python train.py --train_examples=50862 --tokenizer="word" --loss="softmax" --encoder_widths=[96, 192, 384] --text_encoder_causal=true --text_encoder_layers=10 --text_encoder_norm="layernorm" --text_encoder_mlp_ratio=3 --text_encoder_bias="all" --optimizer="soap" --lr=0.0024 --beta1=0.95 --steps=11200
Rows from block 5 of the text encoder, named by matrix and row number. Rows with one number belong to one neuron. Each number is 500 + 25 x the weight over its row's rms, rounded and kept within 0 to 999. All counts start at 0. Numbers have three digits each. After the name is the row's rms in percent of the matrix's.
# fc1: MLP up (text_encoder.blocks.5.mlp.fc1.weight, 768x256), inputs 0-127
# fc2: MLP down (text_encoder.blocks.5.mlp.fc2.weight, 256x768, transposed), outputs 0-127
fc1.401 074:466543505541564475496485469499501482483482483515519476519528509494561487491469497462534520537482496522537499512465501504480513475481473491508525468539510455470494498493480534507528547556459515493533464502449513486525474513536508513472511469450448540491483535498506508489484470522527500526518500469496487526467491559519532512517524476547455543485490505489528538488468447483482515482489
fc2.401 084:549451496484448528504496536547495514495500474485507532477480487474504533546498530542535488532519548541491493549508553526505504525490481520492519556479486490519495517498518523512465493467454481485502513486494461503473512527510456482521517492471521466540528516481510482512464527514507530477463451473497531492512501472503488474482472527468528506512504480504502482485502531492548516528506
fc1.402 091:512544496526543481461479513504500496526507536501487488530493538495530458465517481496524530498482559493518548467446513479492520455513478469501546475492460461497510485490520534492482506509502542487544500495451495501512468532467511472514514463517482508505510510526502555485519484508526467493454524511461514493477516527500520494547508466502475503497540481524550503512469502472480518496488
fc2.402 095:499447491496457489486507543557518533510519497517493487456470482493502528539472537499496492560528532553468490514523559517487501533476464539472504562468495525502483487483511494542492493498465502489514526495484482511473538534484469491508524483461515462510478493453501487498478523523511504512468463506521520510496489480520468486497486543490495519496486479489485477515501531493538527516500
fc1.403 085:539490452504547528498478505480521478479502470524516476527497517488519487500485488494474549525491510498511512517449513510485493450478481541493509490487529491455542477489496512573487525495430498498495475513500515500505467491492480493510506465503494495499524467506502527530500489522509503543467541486493473500453527550525507515512548480518487494471525528521521500495507451502516513487418
fc2.403 088:518459515498445525496487511526513486505510491474502524437487495454504525538500544525518487561531529549487515554529540524492505481470472529475492540488519492493482506480523510501475486487459470480477493467488487500481520517529475482499516502483514487508510534473539489512477504524510516495441458503486546491511480456514482503503483520473500506513507501501481464481493545473532528521520
fc1.404 095:472553481529543522458500491519477500462489488507466476503487506495546501490520487481454532482470504490534532501483477507527526468451482502481514469485490465482534503491521523533504502516497520548526486496480488477504465540504476498496534489525484510485518511501513534488492499508479495562490521495475475485471507565558492484485527510539457507519537506511532516481508453475502484496461
fc2.404 094:508444498497469518509475543549517527507528496506509505465481479477479524556489520495506501550498531507451495527526537518500501528508469536498518542495490513485489515480516491511458504491447485446477485466491490526462524532527453459550563529464515480536493508497504469525481532539528535505481472497502493489497490474518532460486481496481493543513515458511510438504489547507508539505508
fc1.406 081:480538504488518480501500492499532486490505477518498469494505523477567502508493492502502548512472482475506477507439497513473502458481461515506478470458522447528539483458466532529497531504480503511489516485508513525496432511494531513458506477513491530513533481529520519478516486528466513520500501466514481513477529521527515544479503530536490512494500516487515508532518498491491489466455
fc2.406 091:530451490513469512491485508560500518516519483471513524469463523469511499488508510523517501539528544529479514544511560528485507496490490513492505551494462511470492530489511500544455507500481478485487528477485495516489518518517446458523504512484493473547507521481534499515467503517509517475470471501518545505503485468508507490501462499488505522519495480527478492497465534476540510492500
fc1.407 069:475532483509564510508476490488498454470517486472502472510512520506554480527488491520454534490506493528531512471485502474485483476477473501474549514494478451456504512505518511481509489529500553476508467536502466512491489518478527488483529455468462533517514476498514503459512490522495522513505489459500470516489508561525503495489522527525501460498485524485501526495530544502511494440475
fc2.407 089:530433495484451509495472507550516500520494478484512522457466501456489499527500535534533487556520537527498508539508566525510501503493485530504524543491502501503490516499513504530474519490456468480493510482479511511473508543525457464501528503482491477536531509471501500515482519506492531506459464482494519499507496464514485470484465518477501512503505489531503484481492535485546524514497
fc1.408 101:531496457492511459488478486509510448480485476505512551481543513506536511500507489515495497496473524528522560508484506491468492497503460502522526475508499487492507486470506525489519528534510507518515505477471534484570499496494511487515484447505513529502543489537512533451522480494494483534506446483490488532511508479537500475492503500525457495461500497512528525507476464495495537460510
fc2.408 097:528483528521468503509515537550503529499500485499497474461483489461506491500478502526490499524543532499478499519499501511497474494507468511482507531489476465511496500486514503504483503519459503476512502508500464492462492545512462503525527510442505476527464507490523480521478553525532537482467459514531533500508511496498493498485488531493499535523511481510484498499501544451560500479512
fc1.409 128:525488483525536540483471475503495528515474523553530469473478559539473456477510509478460491524478498564486493507469495485516472467531495528478492481521520488477510497520517528499508495550465490529521453499470500492488451502463544476499513467472508529526509467506506512453494499513520474514492522502505512536471513522486534467471498500531492541524477531487517505527487526499488503491498
fc2.409 128:497493520515481442438517516497507505522528537481469534524456517533494524513547490500526482545504528549511504504522507486503512536492484532518498497472500518472497538478515497488454498514435492481463509486518484446502499494530491499493494504500505485511509498503497475509465536524511529537489478501513504494514510454496518447497477525502507478477509466499473524499534512501524478468477
fc1.410 122:471485487515547513497504506483516482476509506484537524501488481503543498525498484477540487489498485516491510496486500497488488468519475480494549493559476471499513504481490560523491512561465518479519489514455509514498477561544520462520527501504473492479519480491500494502484521565454478496475495466510479490503532548575497515497473454524496533483476506486530502469461501484490487512473
fc2.410 105:527454533516434514464475490538526520515517484497516519460476504461519502546490507539491499566514520539479501538506545516504472492479441567532463550497502500521493495498514504540483503472484471506504518493500469485494518558496483474500519476454519495518485543447520516511509515517526536515489480495462539511480498481525512471486492486473518504505505503509500474517522532486514514524507
fc1.411 136:465495476504544527436478519512452499503474500491532500488518543523505532464497502499482527530511524507485541498440493494454480468510533499488525446510495477508486494507524526546506485510490491475560474509504486501524490531465483480522499503491490524503494461506489557485498489504524468528516529491447537505477531529526518455518517491513487512489485526505527540483514530462524482484501
fc2.411 106:505486499504455523499490519522503483514539497481476492461486475471470530572505524495508511562517499473473494495547497528517522542474455554515512541450474510515557518472494557523501478472472486488489487483514491501479528494524491498484511476466502490499523514481511477473482514499514520501501505490521535471507465475490501545520456534482506509502508486553476486476475523456507491522517
fc1.412 080:472560484489529498487481523505505497470464485506510524500515527444527513488528465495489550525497515476546498502487527483462543457513480552538493482500490494500462508467461535504502504527493527485540485501469503452557445512506490511465529455501525501547488489487510556480517494553483486533491495514503491474433492518540501501494492512533461491516502494477534529477475498498487523457475
fc2.412 083:543448494496471511518495515550505518514535477512509514455498459469501506549492531537528489569540544536467505551517555515517487508478474515464508533488491515502489518494519500514487495491469474498483517471501471489484524511515488498526523511459512468538502514473513445510473526512503518481484475480495528506518494469492485505491475538472516510516505481509489479489483544505539512506516
fc1.413 095:450505482518560482512490492527496463487525467516464508510478506455524509489480493515502519556451556503551500525479526479517495466486486495502541449486512470483485515483471543517531536495500502454521521507463489523516479531504493510522547465528496516488514494495511514507478500532478470526503518470492467495529539535563501530477459526531459502528514503503489512499469521491482524478482
fc2.413 093:533442495482458508481490536546489502515530485487524514467487472460508515548481545524489508516536530515468505552485550522512511537483459517504517572488491509512509529455539516518464486495450488517493511482506479488475508523506487493499517506449486488536534511475528475493471544520498530487462468485499530510497496479501511494466470532451536527497487477518517472498503540499533530503507
fc1.414 089:449514502514543478497455524475505473500510507544518506495495524499530482453500501471541537506486539494508499481451513478470470453484480486517532469531488461502490500510536541512493509477487488509489472490490475472501477516508494493503485486517478513521469495513500525497530511513515511504473508488475537521512513517543481496522520520522483523496543515478522511504456543486488496469483
fc2.414 094:516437501498467511501497500543521529474522491505470513473435478454515521521506518534490491545520507510494494550508550516501513501486473535495514551479499526490498504481505499530461493508452502492492523488508472542459500534494451471503518476447521501511498502465528509498472532514510537500476460491491525505508502470528506466482483507480514526470490459522499507501486532520566527483505
fc1.415 087:495555476481520506477438498451533463460476505514503479498516550505519496504469492505467518537495487515566518486431511527522532491520469473474488499531529445478538516473508514496482526498491527504524461510499477487533498524493483476491506487520458529520513461500514538495503488513511514534505507511491512500447534521542535468489530467547468527515506521495524531471495524515480467445464
fc2.415 093:544423500491448512484510506550497496500547469485492527503486460467507542504500536524521502529525568503471513554534545512484493517470487511493515555460481517509489504521507512533452518492445472505487495517484502541488481505517478503505558484469515467551534508482502483518503530488509514496474488490496503492493454459509499486496472525491506514492503487499510477489465522506527531510497
fc1.416 074:500469493539508540545482456477498478450473490536537478532514550469561489509500470479489520531486514510528522499483507466479511473518453488486511471518488489502517480493485529528524538536472545509551500505488515479508484525471495473533562488497495497531529474475508461483503526519491506505509512461498493531465520521518495487489482521517458501493526468486524484505464480528520500432509
fc2.416 081:519449507486446498470501535528519526501531489491485511461485482479496506504493556528534496543516538524456478541501534553514495509484468513497522558496487503516478517492527502520461512495475472465494507467519473508484515518511461492491512502477483450537514517475523519491464503487494518499463455511510516489483511454500487516502476516483522515491494491530493498518506524486555516520486
fc1.417 114:488515491520550520461499514483499474471531498515551496462490503525514483472507494476470519498531522519525532508444526483483507511539468507500505480464508484498511493512523548487477508520496526508524515514485514490505453493503469476485522475510504534518492474482512555447506460540495519536514498518508491497518506496563477512473497493530451480532495537513528540467502498478490477433477
fc2.417 098:518433494484459523479492532522501521479513467468491480488466479442463517552506510503529518530499517536464514521546502506535506532480486528499520549505502502481467501508515487529475506477447489482482505478489489505506509536514460461514529504441502501542519514485494485548511557518525516495503464492486521488528491468524514477484482562500516515485484472525491473521490529495533522515515
fc1.418 092:485541462524528513459461498546520485524520478508495529469479518490529529493473469496502565503506519522522513497458491457525525486500474508544496465463509460487487531474481487486526480517457523494522494473487509496515454558495520537465490464521489547439508476518539530478510471509507470548484490490519519517504470543516501539493504501506464465502511521499534479458493473495480488477497
fc2.418 095:485467487484446526477501509533508498501521481485525518472501477433491513549493544559546485574502523509509478517516554504530498524498451498503519564482484520500512478502508526502461492476482480489480529470523470509503509519525477469518520505441515471535501507478521467500497510505529547516464488500498516481517500471511492506483460530512494503513510471504491479473482533508520523503508
fc1.419 085:454520499507556477521466507497475486458494493514489462505542525473527513484505475486488521521504517519524537527467533481496493499486469522483487459490515471510509514521482537469491521540461517446505481497450484480539485565507483496484524491483495492467530478488534523508482466504497471529490501471504465513506528522522514468507488516517477523503478488494549525458474520512493498453473
fc2.419 088:500428512495461520506495525534532531493504483485492542445477480477506517529503527510521499527516537519496462527492544525515490528481474521499508534485486503511495496501538498543481497487439480487500485508498484502477510498529446475543521480446498474531511512435524480487477526493504520462473488505512540500523483459497491500487478514490534490492525483495487481483496531501559531519493
fc1.420 089:483557521521515513501494487503506506460487506493512507492494546470546504482514479488507537503499503533493499535439484517475482475498476502487495484571504490493505485481510498525520543484458508462523462504483508470472456537464558455508527516479473511483519519470530501468497530517520466479473500458473460483517544501520487466468512513538479519509505497462526516486526562493503495463492
fc2.420 102:502439512484458517504490528553538508502518524487482513496504488475492523535512533517509484564524525542469482540532539516532497505494487526515497529448531499508511555489530528503449468493463496475499519506488458506459523514538473461508503486494498512527511526470502477501472533534522514526497483494515535501489515481492523495486491519491489518503492461508493480487488528480556498514495
fc1.421 104:463503468519538489488437478481487485483555512502532496502513496496549474498497500454440529554495505483538501500465491500474501466532468487502521515554507509492519475519480528500531530529494501507498497499512501501500441502484527507491483494504474496525495517478530534444476501535546472532471508503445521462516527499552496443458490519527455525518499490500537506511504473495535503453479
fc2.421 086:539457495487451509509511502545516504496488487508512524483484488462524527520479519524528498562493514536454510523504540474515488528480483529502503543483504503478473538493483524529452533502455503476509499473468468503479519534538468485512500468471487482533502514474501488541482518508516534484487473489520541496493471470499503489488481512493522510495494479521520491498486538493529536551494
fc1.422 076:489508467536514516494517461485513435490514474527531482505512500466511508484491479481494480509506516486520515529484492508496527473488507517516462479479526467471547473480505514505523473524495524511518480547473495470489443487497480500485519484510483495500542507511513533458499480547533476539461534488500475541506500538551521478523482526547454508491537520460491529462488484525494507447488
fc2.422 088:542450501487445513499480529542517509499524484476534518463481464464510504533497531518521505538546514524475503529522566508525513529484475527492527556502488524514495522491499499517457479490462474495488498469504475507465502542494472487517536482463505482558498484473521479532471539509508539479479472494496529501496510496515486481488477509469519507494528469507486485520487536484556529511499
fc1.423 069:493537506527535517508473471534511491473473507530548509491490478481527536509476525472461526477525495489531479495462517503494529485527484519495508418549499478490505476476518525495496528522455509494563490464466494457493462490481506488504508451510542487501529506504511505486501468510521517493536491488537516468479478507527530495489530489524466517501510522511518471488483498505470535447501
fc2.423 083:548441488470470514514483523542500480515518470464515529458498477459498506532469541520534481536510533532489506540507574519507496520491472528493513553486488503490473518507510519515470503484453480486467501484498466504477520534515460496527526496465499478524507494477514476526492528525506517480470479485499501506511498477492487498487487524480505522502514466502496486475488523487549527499504
fc1.424 100:510511492543544494470476483477490465467513485552488538487514526473522496502482482511512489514462556514533527501474450518530505495501519482462514486570521445480505551459531497514494534507491510504511529524473525511501483478511504460503524500475498518479516497519549533483508527528510488535498527487515462489499505502511511479485499524526476498514536508471513527471533494457493503468478
fc2.424 097:511460488485495523536508486555500469497542505476545494481479451458521490536516508535505527516498525522504516536474533512493501538467475558506507515448518536502492516508483516510495474484438487484477506472496459518498506532511497503522527481490493483527531486457495479536449467508531496480485484495497527496495525492525488502498485514467495509502478482515478487503494504498561508479464
fc1.425 075:488505493512535468460509495485461505484503468545509502483524502492512468515514495486481509530497511488526515516446490522462479519513446497507522478497490439494513519475516495525486505550487527487519471482472507506487455524503481486531532473501520507490503501466501533474517503522545469502509519517516481512491488500523486510478503517517514544533500503498528455499504510449467506490488
fc2.425 090:536467492484480527507477526531531497471477463479505504463484480464499508515473520521494501555536528516504501516499522497495482492490490515500491534500493510498495498500527510510492492488443481495517502486463488499493504551535438490516522501454479493524536505475513509521495487520496537520462457474482535489461497500531491502471491505499505541462500486510503489481484528496528541490458
fc1.426 134:480520455536541468507455480513490490476498478520504480506507489479526455453497476477442509485486498515528519524450452464478489449528445535464533489510516458476525472501498522497523514533511523487537487492492495485516461522500492475486548482498510519462531496519507560477494514533507507517497498473510492511469495525501511478502508523535515530493503551475534514468515500463507508462465
fc2.426 104:495466515510450546506509485558513527492493483480507531479504467452500520521482484530524485528505509540476511537518523521489518514470482535506496524482498508487499488472508484509456500508487473489467514497492461501517499527537479497485545507475524493536530531446497505501483508491524534490472454510489536480503484475549483487475489490470529531504516463509480470512505522478548495513525
fc1.427 080:463513480529518503470473456477499447459507501523520536534513508510553485480518501507503517534476506505551510507476526492527470513478498498482531480511515478500499495473518476497473519533469498475508511442488474463532473539503501486504525465533529554497528503513479500509527501541510500527451490463515527508483512521489492483495533510532479524519513489521499486484520521511492469487494
fc2.427 089:542423486472460519516490530544482496506509481489495507491487486443484519545483521530493506535541539499468493532508553505518506511515461516511512548483487523503494511485526532531470494489450471484490519474481514516475506532519495478505520473453510481519510485451516488508455528505500537472475476489516501506508483484519513476504468529464543499508493481519514509493466537500524544490502
fc1.428 102:507548451496492500481479475521471505484510524469508495493514474446509499501482499545502530562505521524514507507475480505498504522536492534466486504485524490495552500460530526493514517494485485459529495487481510483520486507491492496498470529458511535497467511492481527514507506503500500540508488510497520523506499527528492474509510492556484492496524478483507517488540484500481498478483
fc2.428 100:525436527501449491491522539531503490502528505495524488504484511479485512486475522528537506530529530493473515548527537492506511505482480522522469515502461481489489530463522475498442517517473464486476536495516481496525508508492445476537509502466489479500507533519504475501513499489530518488471474495500543509509482455506481494489479531485522520511513501539450478490480540478512523495499
fc1.430 097:482540475475548490469486479501478462500477452491492506476499521503504502468483529491496497530513509514582492491431489460444476504507544488469527501513523490502546485462511538518516526510491531475517492536483557474527440518525507495519501474490475515484523469501506504469496517513529488498475517466542523485509532528517492540506498515548497476475486515491508512524536497517532482516462
fc2.430 097:520425521494470504507509516536482479482516495504491513474493473459495512522508513530494497550538515493511478555528537520512479513502453536509528514486491496508498540493505501519453512490477456506491529501486462509497500488525455474508513498476475488534485547487523510499460491507500513489470454493484519513486486488509502501496463497514522529527519468544496482471466527472511497487496
fc1.431 098:515522457515541512483477501471525511503487488481519480530493512472505451507487506501445511481492523496534494499458488486499519507519474508472518472515507484493524492477517498480513529517487541532533451484457478525570475493456544459495495479464477515437503482494496517476490512512522494488510495472493522520482544538537517525484550477550451492457490475512520499476476496500488478469456
fc2.431 103:517459497497459531479507501521479509496539489481524503469474481451492506510498507528516483563512523517483512519500544500489484465494471535483497549520475465484471498479487485500462488489469467495499500479521493497497497518536461477496529523484536465518517514494499456514487488522509498540483464529496540505531487464506483464510491498481568534529487510502505499477509522462536504524552
fc1.432 084:500560474540543485486494478493519495446497492488516493500516506504491500489511485512473547513498494511525521498498485457484495503507503522506493501507520465515508487505493487456499482547495498472509473504476486497527464552499478490508479480477515510489541482501516540478512513522515512520490452488488439474468518543544522510546528506537504470478500534501521512512487534516497486472452
fc2.432 087:520440504492458533487478523562500516492508492482511519481489474459501508536503526525519492558535520520482499548512559520530488514495476522479488551466497503496493510475515517505488506476469489474494518493514481508455507534502465494513529474460511478518507506445511477510473522496522524500471478507504517502509512454512495471496503523470520518501505491508478476503490512502568492520528
fc1.433 091:458507501522521484483489524502535493501500472519487519473516513490556492515489486502486533506466524525532491497453477494493497457502470489452488485530501524482505471504530515527475559503527488489524498525478489499507471527518471517494532490516515521479517459507519527471520480511542486547521494466495472492454520504507528498510495538542474507468517511477556502481501482464504509488500
fc2.433 089:508449492502468513496484514524490474496519484520504501461485468475493516517481531560492491533548536530495518533515523517477489495472506540488522559479510511485488511480495513505483511514466469475473530489501489524467531549514438491532532492458480491562508503463535519502485538508506518467469481506474517502523504470506496486465452523493498494520502489534505484515474548490559521521516
fc1.434 103:499495459513541484494508478493496495511517472511492500542506501502476447455513492497469518545447505508527500459452529460527525479545455483484550494519520443495540504494504503492480525506487525522514491503448487528511463523506519474496530457511515519524529490502512494476473498542474505489481537496485507496510532536537494507498502499490463445487493501521532515478476476507478515467462
fc2.434 095:512443511522456541492488532536493490494509469513526493446486510463501538519484545519501498549526537545474499537493547527491474512472486538470508527485492487517468537456526509526451495512455501483485503461503481476479515521501481495501528511478519488524478522486506473496475510518525503511489460495496543510516501469518489508494500532486529507519489477523484496491544540478553518489523
fc1.435 094:505520490515588505445478493481502496495509499509521517502520512505568517463507428483482557528450502518517517518474486470505476482506490516503490484501532501499514499508502492507472527519492528523559476513507494469533496539504541555501516461490522523484517493498492533484529493536467515518480511453502468536495511507543506543507534528510486495466517499507484525484489517461512458456485
fc2.435 096:522465484485428518517503503543513511474519509491549484470507491458472539531510510530514489521526538506487502535513548530510486497476466535495501535477499503534488493496490517503485490495482447483465529457494501513476500514520477506543539526485505479523539500508544496528445490475509508500496510521504531499507505467502507514504482504480524501529511487523517487478503552511527542476481
fc1.436 093:499521491516550503478495454485485510456504472530540511487511522491508492489450514529460500510515517552545491481449502507489479476521491479451488446518495479515511491513478501506530537530486534498532513504490495514516499480443512523463504484487485521515536505454546523493500490477492472497509493496520470509527493487584529495501464507573462514502462501513497514499517486457457468476443
fc2.436 093:540415514469486529492499519532510505505524511470511525465505471465500518539490531518529460537528537505510514535512548531508503497501480507532515568491484515489504500473492503537472521522444482447492511493499486484488514523544450485523560508505490487534506521457490486499497539496510485495482474483478518519504498433494514478498480533467526498498467462472517478511498497469541525529495
fc1.437 080:522489481496545475458509510475528445480520466492515520491526513512502535512487493510470530542476520541547521480483498475467491459463483510497559499552495486486509505532505469511504495569457523503535489481467518479485494529451471525521530473477502544462544470465504528478486505519491483480483493488509489502515542503500536493464547544537518518523493503493536510464490551513507504472457
fc2.437 093:534461521494461511486501533554499516501536498468502521479475488456497480543497513523483506517519512541493513563494562533529486533489457546542508561488519521501497506479532513519453511485464500477494521488517476525466520535515476453509507451458478471540506517484534482501485513505500545507463473504500530521492486452503501480495486526472512498505514503515495509522509518502527506498494
fc1.438 087:477491497525517523498452520486474476470477503510488492493489503467562518483483474484422557518503488503541491497448474498526533473506468489508557503560463467483476502537495562494481546524510512496541487506497500494531447521491477493463501488521526506498494477484491528473475481509452460533475477480491442513484519547539513496499499523507482532524514489477514519501509475539516487457478
fc2.438 098:542449522514458515517477513513524514508523504474495511447462484470504506532500494523527479558509528519498511510499545491515499499486470511497501551482482504491482508489518478528452510484466485490479520481502457514504513525529470505505523499465490482510515525442514485507485520510518544478500479501506519492501485447521458491480503514467488550491512473550474501491499533494537516504489
fc1.439 112:503545475527538484499493499519514492496503492506519535494502518502509429527497494512494494499467507528538531522478488499480569469508492495470526505547536457475479511513473513478478517548498530475523479492456501525551451523507538512518489449518486507491538484498497484489505485506499494512522507523465432519467528518529554505477502547508476528532477472489534535460475502478484515488477
fc2.439 106:502458506525473516459490514540488504480481504507518484443507458476498529522510497525510499533508534537466518534512541487517451525471470554485491507478503486519481492467509532514473497491463496489473510477500466482448522519519532505489533482471525521556491523487531490468485529519503529490488429508508544521486497491517524472483505507477558517542472471480494480486540509463562491507490
fc1.440 069:487495457511533520468490495496496490489488461534500488505463504512539493492492544522464535525482527529544529498471473495473543472532468478520517476509479424457517500492547494530538553528500541466547471441466503483503451549511496472467563468507517480454508483491512559498500515496505517514490503444517486490475510529534532473511503504513478472470535521493525481511490510447457519461473
fc2.440 098:519454512476450525499503542508509490522525501514526524481474471468515508539506540515527508563543533524486500544496537509511466515502469539499528546496510526519512504498512496502451508508477458482498531480500471493495511509521468491530505491462486499529528511451506488521490511478515535480463480494494521531499508464498493482483471517475492533497484471544478476478473526503520539512500
fc1.441 111:482503501549525484482461492497512471447533519491525501451487513530535484496501480508495518491493528558514537476483477481499494484508431479500516494524482475495521479533480527490501494521490520490504444519487508499550454564515479550468475455508507501507521493512517496508514524498505514546480499499524479498465493547547524483503469512521452517497472484464506510489490523461486507468479
fc2.441 096:548458492454448518484491554520513540503532511497523489466507469475487538508504562544530480533506526537492511530514532505531441530501479521533527521467469505528483491481505484499474491505481487485504532519495496519491482527502497499508560499476502469526496511478496463498481510524526501469514493485490512523498501487508518487522474550459516517522499518511484486489523512511532543513499
fc1.442 114:461561503508528498468466534480492501481508526506491509502463522522556518461490489536491496526511465546508510533449464502498489483521500478461508497499506481497520491479498500502482545505488510452498494497474504512509486500489545494474522464516497514519512477498488503466489499529484461503494518545529536511533535482520485509514496499531469493505471538483512525509511520469518516443470
fc2.442 118:511487540484474558468531517533531488521527490490560504506519479471487497520498504523507495539509477533493496534526549541502535527479482540517478550509466513473544539455481494490475528492479470495475504493482513489460490508531476494524513460467487466517536495430490517526495486533505502490453433476517512531492480519506493492497515539483537508476491486503505521490485496493528521481501
fc1.443 084:509495486503526512501463526491497492481500472518524509496530524490536525485500469501469484518512532515527515518445491482497497461512472538496518490511508464491522496506490534522468548519505523480546488516467494499510471521488475489488538460522494510486490498552540510479501483535548471536524518484483476491482471501552474471475505505511480501523484492515490511464526497506510497458494
fc2.443 084:513435487483457535513503528553519514499504503491518518462480488447518512531489525530532503544512524508483499571517554531519484525513470539516515550468505499505496502482519504523456486492459477482485501498486492514473500534498456476506523508469502490532535487476503511494464516517493533481440457501512530513505494463488502508475466544492515517482504477510508495490489515492540535529495
fc1.444 080:478485471503547517466427496470509470483490461498508535463480513453541456488479502512480496507477511519525470509496508457470522480476490494466530493533487460476519504496516530513502480513472518464514522518490490503508469541483517483502537454524457527490516491492535531469474479506507487515514487494503502513522494516492540501518496529524534495493492489490549510505526500501525515477464
fc2.444 092:517452501510433524508499498536500488486530501502526512458485479485511511538489527511504507538533532529471524534500558501511518527489457524504492541482522534501495489478511526487457470487481479468486524483486460494474509519509464480533530503444505481523507507476499475510471526490507545479457479475497523519517490481518469498481478530475499526479492479518477486487483515517524535494495
fc1.445 077:507496452508521495461525474511538484470512481500540505517512494489539467462494487500458533529499549529502531518430524479486505476498461489470509470531449470490505491491511534533485498551507524467517467508477524442498475557535491507531525480506517542499492475519493534476523493494502519489491508511501478511486513506521464492505517490557499487501519505528532530491524459481514500481487
fc2.445 090:525434512476450521509465505535508482511529502490521527497501480443497502525504519513531476532509495521459492518517538521527499500462458526514481555487506521521500495509518507518468511490490462476501521484482449507491497546492459502503530516460516484547501502476517504481474521525479511492468482486521499487504499460518510473497486547488516518523486460510467504510486543484538515505485
fc1.446 115:462512503505569506504494510499502485454504480453513523501525536488513514494512460492448525506470481514491539461471513539459517492475497524499513457490504497463526461479492529475490495509435564489541474513495481518511492555490496492500495469470472488549496516482519502500487478516462464507456509524524489474481527533525535498493526492501469542513500539506545518475515521492457554492489
fc2.446 103:528439492483470528448500514550507518509506513481499481501490459463483501501508503515482514554528541517481481542543523476520483502480504526517489536493516494504516551506507525511457524494470471477524521472512456526480540535499495488509530509492527476509512488484501512520486507535526508521505495469480508503504505474486463532483471505496507510526477477490481502482492492451546534522471
fc1.447 117:477513453489531475481458494493506513466475525521517476488519497473535477481523486499494528511494520521555515520460488501466483455503501490469491479513478453510505476478524523531485531526507520507518492491482500476536474549524483473481472466496506498520532457502512498458524527512507493509498486477513472514466501506535491472493491524509469493532504537521499501494506465482477516484498
fc2.447 095:527482505489477520512482498522504519467519510473523524465502433450488508553490528530571516527527533532526498523494546537484494518470447538503509508511496507520467510496495502518459506523473500494511519480516508535475515516532484488517507494464490495515538514476518502486489505504503537481483445450482520505517504497538506509477479488445510511476498496507474531502477556491539500472491
fc1.448 104:504519434507507494482457483504482467479518511495518496479479506472544511470495516495495503539453525517548527513464497504491510494514464488496488503503488505504507478484459520474498529504472464503569488493450497502476487507507518484501508471498545478519511467502521558484509457496540477531506484489464443495490517518552482494513526557546488510552527485474494483473478461504493510483451
fc2.448 091:528405520483446523494505515535479513518529484478516463481486471451490491505490488509496468512534544528468513516500521499507487505495493515516498542468504508494483524492494513502489515480471473466479483480492488508441513545551480476520530498464519482524499536494520480515494541523521506497494450486492537516515477437505510494501452523470498518508476509523491506477501522502510544474492
fc1.449 093:493514459508523490512475514498493475489468515521475527452489541505558482483501481503485518504499508523512471474442465530509517470505466534486532454522494464508531532466512541528503515495493502488527488457474498467528478484490497504477507477510487496505513445490498493510519530544498485505477531517491499498519521525543478470490479528520470493494497486496521522482516493522507475484476
fc2.449 090:514455511475461514507515528510508501505525478499496527473481470489511541518493527526526500537511528537483498533517525498498495512489463530495487571490482499505493521491502528524467515495433479463503484487496493491471527537483465472514523484450507470513514532452524496456466503515523542474473468525511535491505484474488490482494483530489510513516515482513505444499487549482536523513503
fc1.450 074:459524477514548505483500529450506516460494498492538491497558494466563493517493474481439557490519502509526505513462515499477509492530440506480500438525512457547518524514510493504495520523489531496531511491486504504485462519511458491474495474562470504511528480448513507489492517501475491547506508461534518535487456556504502539480510512491470488489512512477518532505468488477508513481463
fc2.450 087:504438503481448513480480510569519512509515469491503512467481484472481503535506528540544479547507529519463516529531565496538492518497473526499508570477518501503497517505523508503477514510452502483488512479486474496500495530524481456532521498462490479547503522480520478497499519545497538474487484501492531495511501453509504494482487534478512534521503458525504488479504531523517514509503
fc1.451 117:484500485504565449499492494520546474523489505472468496491533500503517526478483508494481494541458483502549525493475485510542479497525521516468490478542501468510489518532505515511481536546495538535559485499480463500531468493507506518494472474483546493506492497477509490525469505487504505528490516508504495516522517499545487450510504452537436534484500521460530567488465506513492501468491
fc2.451 097:543477535493484553472487529552483526495504519467509533470483543465497517511451540502504493526521512510462500541502533533515497529489485487514511541486500484473512503479466505560518513503476490457470499485528501501504499540537508450510514463483545465530495517487506487509489534510481571508490487489452516506492499452509492501505506479468517523497482498534516501521487526477558508494517
fc1.452 103:473528433536529491479502522492514483472518500501502472509520462466528478505469501489465538516451498479539489503440462481536521475523467479488529489535525495465491499484541532492494483497488518521527469493470477510536446530509499516480509487468500559546480472486498528483507520492487494494468477460498492501443506521535470515455503512533456496481529516477532539508520493522480511484469
fc2.452 085:513463517506456521494496501536501504483518478484495514460489524469484534516507511548532497551525544524500500517516531501478498510478484533497515547502469516499486488497498509528454524486477474477481546472512472501513494548519481460499497509478499476516496527469510506504490500510516510494493507504508555474517499443476477479486463490489552510518519488528474481501481517491541503535486
fc1.453 233:488516456493525506468495485474490478498505530520503523476497519487474469505498484496499469521496534503494523498478489447487497471517489478469505469543495472498523493534507512502537455540488447543450503473503451536523488516484462486480503502488497493498478498529536490528489519525463448498474534550537486522518475468486484554520480492528477509566525489490517518485466485479473523524487
fc2.453 192:495503465482536528511542457481528500468507525499493505455527507472490435467476478485478499524450491485533516454499536462492505484512509493483518477527502484522453504540522522503500505510480461536444472483495468493461517497524512474536530514541501469480517510501526524495504544514512474500509470545489495481493474475482466542517475505503488513522515540494537507501495487520523464473514
fc1.454 081:513544477513515467482500541499520523519491501499554529462496502481528515496479462475466532506493476485518533497482496472530529466507473520481552481502493499501492516500489497524522514532453523458530495517447505463521471560504501456521490466518479525479531464512486539503488496534508513512469556472526497538489509530553522494519515537507511528508498470478518517469512511524496522483476
fc2.454 092:513442518476454519504469494555517501486500463493500536462464513471501506540491535511523497543526551522494497549521520513474491521487489526497502547482494505521505511473501523521485500504477467473488518479516485508471517511525465494499553506480496479541518513467538507505486520503498525488436447503490540490512487443513477533471481518474517515509496500508493508497491539480525531507482